python train.py --encoder_arch="crnn" --model="audio-text matching model" --dataset="drum patterns on synthesised drum kits" --train_examples=26041 --gain_aug_db=10 --input="waveform_16khz" --encoder_norm="batchnorm" --encoder_activation="prelu" --encoder_depths=[1, 2, 1] --encoder_kernel_size=5 --encoder_wave_channels=64 --encoder_wave_strides=[5, 4, 4, 2] --encoder_widths=[128, 128, 128] --encoder_rnn_width=128 --encoder_rnn="lstm" --encoder_bidirectional=true --encoder_rnn_residual=false --encoder_rnn_layers=4 --fusion="prefix" --tokenizer="word" --vocab_size=159 --fusion_encoder_width=192 --fusion_encoder_layers=6 --fusion_encoder_norm="layernorm_no_bias" --fusion_encoder_norm_position="pre" --fusion_encoder_activation="gelu" --fusion_encoder_mlp_ratio=2 --fusion_encoder_head_dim=32 --fusion_encoder_fused_qkv=true --fusion_encoder_bias="none" --fusion_encoder_qk_norm=false --fusion_encoder_parallel_block=false --fusion_encoder_inner_norm=true --fusion_encoder_positions="sincos" --fusion_encoder_connector="linear" --residual_init="none" --optimizer="muon" --muon_scale="match_rms_adamw" --learning_rate=0.002 --momentum=0.98 --nesterov=true --orthogonalizer="newton_schulz_5" --adamw_lr_other_params=0.0007 --max_grad_norm=3.0 --max_steps=2800 --batch_size=64 --epochs=6.9 --lr_schedule="wsd" --decay_fraction=0.4 --final_lr_fraction=0 --warmup_steps=140 --weight_decay=0.0 --adamw_weight_decay_other_params=0
Rows from block 5 of the audio encoder, named by matrix and row number. Each number is 128 + 24 x the weight over its row's rms, rounded and kept within 0 to 255. All counts start at 0. After the name is the row's rms in percent of the matrix's.
# weight_ih_l0_reverse: LSTM input weights, backward direction (gates i, f, g, o stacked) (encoder.rnn.1.rnn.weight_ih_l0_reverse, 512x256), inputs 0-127
weight_ih_l0_reverse.160 099 [182  78 124 115 115 119 151 129 140  98 154 112 113 147 112 137 135 134 129 135 101 138  87 146 139 161 120 136 101 137 101 169 112 107 121 121 122 117 172 149 146 147  97 145 169 126 127 144 166 166 102 139 125 132  94 126 133 129 165 156 102 134 118 157  92 132 130 165 157  95 124 122 142 157 132  85  90 111 109 145 108 154 122 137 117 153 106  94 111 111  77 129 134 148 163 145 119 151 153 114 136 110 133 119 125 151 154 109 105  82 149 127 156  89 100 128 138 138 122 148 101 122 170 112 137 128 138  77]
weight_ih_l0_reverse.161 099 [ 97 140 159 169 145 158 173 107 153 123 144 133 138  94 109 149 144 157 165 105 144 149 117 166 118 119 132 140 119 126 113  73 144 132 121 115  96 113 158 106 113 111 158 119 113  98 120 106 116 151 122 163  94 126 191 152 134 124  83 123 128 111 111 147 142 131 102 152  96 141 131 130  83 103 164 101 111 167 112 105 108 128 102 129 157 105 110 121  94 114 142 108 120 140 165 101 125 136 121  89 133 173 125  96  94 117 181 104  99 117 138 150 167 110  72 150 139 147 127 153 113 104 122 124 144 142 130 134]
weight_ih_l0_reverse.162 094 [134 133 166  65 138 134 154 115 112 192 140 124 101 110 107 147 119 163  98 116 139 113 110 125 108 146 143 110 132 107 125 113 151  99 117 177 163 174 138 158 124 105 102 110 192 124 123 137 111 129 148 127  70 120 148 148 171 117  81  77 148 169 126 161 145 151 171 133 121 126 143  91 110 144 102 104 100 168 136 114 127 154 120 130 112 125 154 120 172 124 119 156 121 105  98 131 136 119 182 128 100 151 128 134 110 112 123 157 122 121  78 123 124 190 134 126 123 128 119 135 205  91 153 153 146 128 155 120]
weight_ih_l0_reverse.163 101 [106  90 127 165  79 122 136  84 101 106 109 154 123 108 145  90 131 147 167 161 119 165 115 200  99 125 150 105 104 116 141 165 144  75 163  95 140  80  94 162 140 140 132 129 145 123 127  81 137 107 124 126 140 145 124 119 136 132 168 109 153 102 120 114 142 119 155 116 105 146 117 112 114 141 190 115 172 170 116  90 100 133 144 115 150 123 141 116 119 119 158 136 146 121 165 144 102 108 135 128 106 115 132  84 159 132 138 147 116 125 119 161 111 147 127  78 167 118 137 181 154 142 156 102  86 127 136 125]
weight_ih_l0_reverse.164 096 [140 150 119 113 123 119 137 142 141 128 175 107 136  76 171 144 121 114 124 156 140 135  87 156 155  77 134 109 125 101 138 107 105 160 120 136  86 118 106 135 135 146 137 174 102 110 157 110 148 143 165 141 142 150 129 143 140 159 146 187 146 136 120 149 123 123 130 134  82 133 119 156 141 147 156 106 118 125 143 131 106 117 162 117 123 111 139 167 138 134 148 122 116 128 118  97 134 122 154 136  96  76 137 102 104 124 155  96 117 152 124 131 166  78 176 109 124 106 125 146 124 123  99 120  75 128 113 183]
weight_ih_l0_reverse.165 104 [121 115 119 118 133 121 122  65 134 120 151 141  82 124 114 153 148 122 108 157 145 141 137  92 142 126 171 136 161 118 113 123 146 123 142 134 118  91 116  79 109 101 130 182 164  99 109 109 140 141 130 130 196 128  74 137 158 141 101 147 100 164  98 131 130 125 124  92 118 160  95 128 130 103 124 151 123 131 130 117 126 116 139 129  88 134  94 129 113 122 139 109 112 187 163  97 149 119 124 135 109 136  86 147 116 101 148 140 141 111 170 123 152  99 124 113 110 114 105 141 106 131 146 108 119 121 145 142]
weight_ih_l0_reverse.166 099 [ 98 139 125  84 136  71 114 109 166 134 121 108 166 119 120 178 110 116 117 113 153 112  84 138 147 182 135 118  80 126 148 114 148 135 152 115 133 146 146 114 121 160 150 146 131 145 120 131 119 131 124  77 144 135  99 190 128 139 159 162 112 133 169 145  94 150  97 113 124 110 112 139 119  75 125 126 130 140 131 128 144 129 139  87 102 159 168 114 116 122 124 126 146 156 116  87 163 118 112 147 126 135 123 138 134 120 103 122 151 130 154 149 172 104 168 102 134 145  84  85 110 114 167 136 180 105  85 137]
weight_ih_l0_reverse.167 095 [157 110 138 117 119 207 119  95 124 138 131 152 156 107 127  76 119 143 122 139 136 155 140 110 104 172 122  83 131  95 140 145 132 107 132 127 145 152 118 133 125 125 120 145 135 129 136 129 154 109 106 150 146 142 162 113 139 153 146 174 116 135 144 124 113 130 123 145 128  97 148 139  65 153 116 131 114 115 137 135 128 144 120 133  90 131  84 118 133 121 131 137  99 142 120 120 140 120 108 145  84 148 128 109  72 141 199 145 153 103 131 177 115 166 177 127 116 135 113 154 117 127 166 130 180 104  75 107]
weight_ih_l0_reverse.168 105 [130 123 157 124 116 128 147  99 192 117  84 109 142 130 100 106 146 125 173 141 111 145 126 136 168 113 143  89 117 108 132 124 110 130 138  98 175 141 146 164 157 130  77 133 136 144 150 118 143 150 125  90 100 105  93 175 109 115 126 144 133  99 128 118 145  96 168 116 134 146 155 123 137 138 127 121 144  90 110 101 110 150 152 123 145 117 138  97 112  77 159 149 124 147 103 123 183 129 152 118 146 137 106 157  85 121 106 146  86  56 152 128 150 128 109 120 104 167 134 162  93 130 144 127  98 130 139 140]
weight_ih_l0_reverse.169 109 [120 138  73 157  94 104 180 165 140 152 158 117 109 107 110 120 158 148 145 166 149 151 134  96 102 123 137 123  80 109 131 146 113 118 190 124  77  70  93 125 127 136  78 123 145 165 120 118 127 187 176 159 164 116  78 120 118  86 104  89 115 105 117 116 127  79 154  95 140 159 127 137 140 135 125 126 160  99 124 136 152 136 116 136 141 117 132 116 162 145 141  93 136  74  94 115 113 127 114 130 122 130 146 139 177 180 154 154 118 170 108 157 153 126 106 103 113 158 126 112  90 136 122 111  96 125 118 125]
weight_ih_l0_reverse.170 109 [182 157 127 104 134 125 149 142 102 135  93 150 135 140 156 110 158  85 107 122 107 170 148 112 191 148  97 152 114 106 163 142 145 109 116 129 133 112 130 158  58 138 116 148 102 144 137 117  93 109 120 130 130 140 129 161  79 123  87 146 148  77 139 181 113 139 164 121 145 132 129 143  99 159 131 139 165  83 151 116 138 108 127  94 135 107  92 117 128 105 116 106 120 152 142 144 143 111 137 127 141 148 126 118 122 112 143 162 214 103 123 164 154 135 104  95 133 181  81 133 116 117 133 123 118 127 114 102]
weight_ih_l0_reverse.171 104 [145 134  89 122 111 130 152 107  89 133 121 136 126 141 161 108 108 103 161 109 118 141 135 110  77 135 136 150 136 133 114 123 133 119 118 149 133 158 118 115 135 130 148 111 143  92 137 105 151 125 118  83 114 118 139 162 101  95 121 165  96 117 120 124 122 189 139 149 139 106 118  88 137 139  94  98 128 124 133 112 115 106 139 155 110 119 116 161 133 162 140  93 142 108 108  94 129  76 106 165 117 115 131 142 144 148 129  94 112 133 135 108 133 146 141 129 143 145 186 100 177 133  86 202 149 142 126 161]
weight_ih_l0_reverse.172 099 [151  97 111 114 126 137 144 154 155 135 137 137 112 182 120 139  91 128 137 114 167 111 139 114 121 123 142  96 119  95 163 119 137 166 150 136 145 128 119 180 131 101 116 147 101 133 133 161 127 114 127 155 132 115 102 134 120 135 141  95 105 170 193  86 109 133 101  86 110 139 143 161  78 125 115 111 143 185 143 130  81 114 148 120 136 135 152 138 141  91 136  88 103 137 170 115 185 176 172 122 135 106 121  90 120 131 130 142 113 114 115 142 154 147 122  83 147 101 145 107 140 150 111 126 111 108 139 152]
weight_ih_l0_reverse.173 093 [ 84 140 142 134 140 105  75 142 147 155 125 157 116 113 135 116  95 117 125 139 106 123 114 127 144 125 150 125 118 160 160 131 169 196 128 122 119 113 149 124 139 160 146 109 115 105 110 127 102 170 124 182 172 121 136 109 133 146 137  86 111 129 101 180 120 100 176 130 161 103 115 129 172 158 149 149  93 111 123 175 133 126  95 143 135 145 125  95 118 108 109 150 175 150  97 105  94 135 145 119 128 114 104 134 113 121 127 127 111 182  92 109  78 163 119 166 121 130 185 151 152 117 149 128 119 101 112 117]
weight_ih_l0_reverse.174 102 [143 141  96 108 127  91  90 136 171 111 141 142 145 118 131 156 139 119 152 174 117 113 123 144 134 122 153 147 150 113  95  95  82 161  93  87 133 124  95 143 133 141 136 141 150 107 158 135 110  82 143 165 108 145 124  63 125  85 147 125 156 102 126 131  91 119 130 137 142 133 136  92 111  97 129 116 100  90 110 164 148 121 125 123  94 129 137 164 118  99 121  94 126 125 135 104  95 120 145 147 167 134  93 139 100 126 150 142 157  77 128  96 137 127 117 167 131 118 104 144 116 123 123 132 166 144 122 164]
weight_ih_l0_reverse.175 096 [123 120  97 159  90 152  93 168 152 129 134 133 102 172 136 115 138  98 115 125 118 146 120  98 122 160 123 190  65 122 146 148 108 150 122 113 150 136 125 139  92 110 120 150 110 117 155 120 110  89 110  92 101 123 154 131 141 139 150  95 146 141 118 125 128 133 118 170 138  86 155 116 126 128 134 104 125 106 145 119 117 181 129 147 115 138  93 166 108 127 133  92  87 157 165 143 146 115 108 123 131 139 115 109 132 102 165 103 119 120 151 130 109 144 142 183 114 136 108 118 125 125  98 133 141  90  84 139]
weight_ih_l0_reverse.176 110 [120 161  93  89 116 102 133  75 123 111 145 142 135 117 131  92  79  95 144  94 112 105  91  88 150 110 118 170 177 117 104  94 134 115 123 131 106 125  86 151 163  81 107 101  72 140 109 120 132 152 158 123 104 149 130 191 133  81 164 118 154 111 118 103 121 159  93 101 115  75 139 119 104 182 157 109 139 136 151 158  97 122 161 129 156 137 129 160 132 152 119 149 104 125  91 113 108 182 107 170 175 182 155 129 109 120  94 133 128 151 149 154 106 118 131  65 145  93 122 133 126 135 108 149 145  97 151 110]
weight_ih_l0_reverse.177 104 [127 158 102 146 145 148 125 159 149  93 134 114 129 134 173 107 159 139 140 108 115 144 143 136  95 135 106 106 111 171 137 146 140 142 144 118 149 124 118 104  67 149 140 141 115 141 111  99 140 112 136 159 115 148 150 106 167 116 111 121 131 142 166 100  83 135 100 117  93 139 150 108 106 133 118  90 114 165 108 107 140 129 124 121 142 112  89  89 108  93 108  70 123 144  88 159 111 137 110 155 177 154 118 144 127 109 153 110 127 145 120 141 142 128 146 123 109 154 161 167 111 147 136 103 122 159 134 172]
weight_ih_l0_reverse.178 098 [143 101 105 146 138 172 173 155 108 139 157 120 106 104 146 107 120  90  72 146 126 120 130  91 128 119  97 144 122 158 114 136  97  97 157  95 156 136 131 135 106  97 106 125 138  97 140 142  81  84 100 138 168 179 102 137 133 122 113  96 117 115 119 115 101 155  97 108 129 134  90 106 154  87 138 144 136 112 147 122 130 141 112 152 147 183 151 148 119 150 137 121 109 166  61 132 135 119 142 134 137 156 125 138 114 159 135 126 116 143 127 101 118 116 123 190 126  96 116 157  96 124 124 119 140 136 158 146]
weight_ih_l0_reverse.179 100 [135 112 129 157 119 140  88 102 122 137 120 156 170 143 127 103 115  97 122 110  98 110 114 141 135 137 110 181 131 100 113 143 142 124  80 122 147 109 109 111 133 107 183 154 114 142 145 121 111  31 125 106 136 156 171 139 143 158 157 171  73 122 109 152 135 138 186 139 125  86 119 141 142 118 143 153  89 113 131 138 145 114 125 133 104 140 115 141 163 136 160 139 101 124 148 120 124 134 155 143 129 110 110  87 139  92 123 143 168 131 157 109  99 141 142  90 167  66 138 125  91 141 135 145 115 159 137 138]
weight_ih_l0_reverse.180 095 [154 150 123 159 102 169 111 115 117 120 167 135 111 126 161 135  89 126 105 102 126  97 143 144 167 161 164 126 104 111 113 106 119  94 129 171 122 133 139 151  83 136 127 149 136 153 146 115 128 174  97 146 124 100 136 113 122 113 137  64 123 157 130 114 127  87 113 138 166 124 133 190 133 119 128 125 136 113 100 122 127 101 161 139 125 130 198 106 116 154 128 131 129 149 150 105 129 110 157 122 136 146 185 152 133 131 130 148 127 139 124 121 105 114 155 104 102 126 161 166 121 134 105 211 162 125 160 103]
weight_ih_l0_reverse.181 100 [110  95 151 147 154  84 133 152 105 135 150 148  90 145 140 140 122  99 141 140 166 118  59 131  87  89  95 146 155 156 135 140 113  94 124 115 167 138 136  98 138 114 160 123 135 148 172  70 161 156 120  96  94 146 133  72 174 129  49 135 115 100 108 110 153 120 165 119 142 102 138 169 139 166  90 123 145  88 103 153 105 145 120 159 124 122 106  90 157 132 142 164 143 146 161 125 108 120 101 167 129 182 121 108 119 152 123  87 137  95 165 153 147 128 148 101  92 160 111 132 133 151  95 119 147 137 131 145]
weight_ih_l0_reverse.182 106 [148 101 132 185 133 119 147  95 147 132 134 163 143 151 133  69 141 110 117 129 117 153 138 113 147  92  72 162 128 133 125 118 155 138 110 140 135 157 124 117 110 158 115 156 157 145 114 152 152 108 132  98 158 131 133 137  93 126 166  99  87  59 134  89 109 111 131  99 113 114 134 134 163 145 147 118 146  83 153  99 188 158 116 135 123 129  75 138 108 128 118 173 145  98 140 123 165 152 137 120 106 122 137 171 116  92 128 176 114 115 137 125  93 115 149 115 137 136 125 117 125 122 140 174  86 154 121 144]
weight_ih_l0_reverse.183 098 [113 153 125 101 148 108  98 108 105 128 109 118 148 141 137 173 154  83  99 150 123  82 124 151 155 100 137 175 101 118 134 135 112 172 102 108 119 150 116  92 156 128 125  67 139 169  86  74  66 100 133 136  99 125 144 196 126 159 145 122 144 145 153 125 163 161 138 131 101 133 121  91 128 133 105 140 111 147 132 130 147 161 150 129 131 109 121 103 131 156 104 138 109 146  92 185 159 126  74 102 107  93 137 150 156 160 138 135 125 102  84 110 102 136 137 131 125  91 125 139 104 117 113 150  93 150 111 113]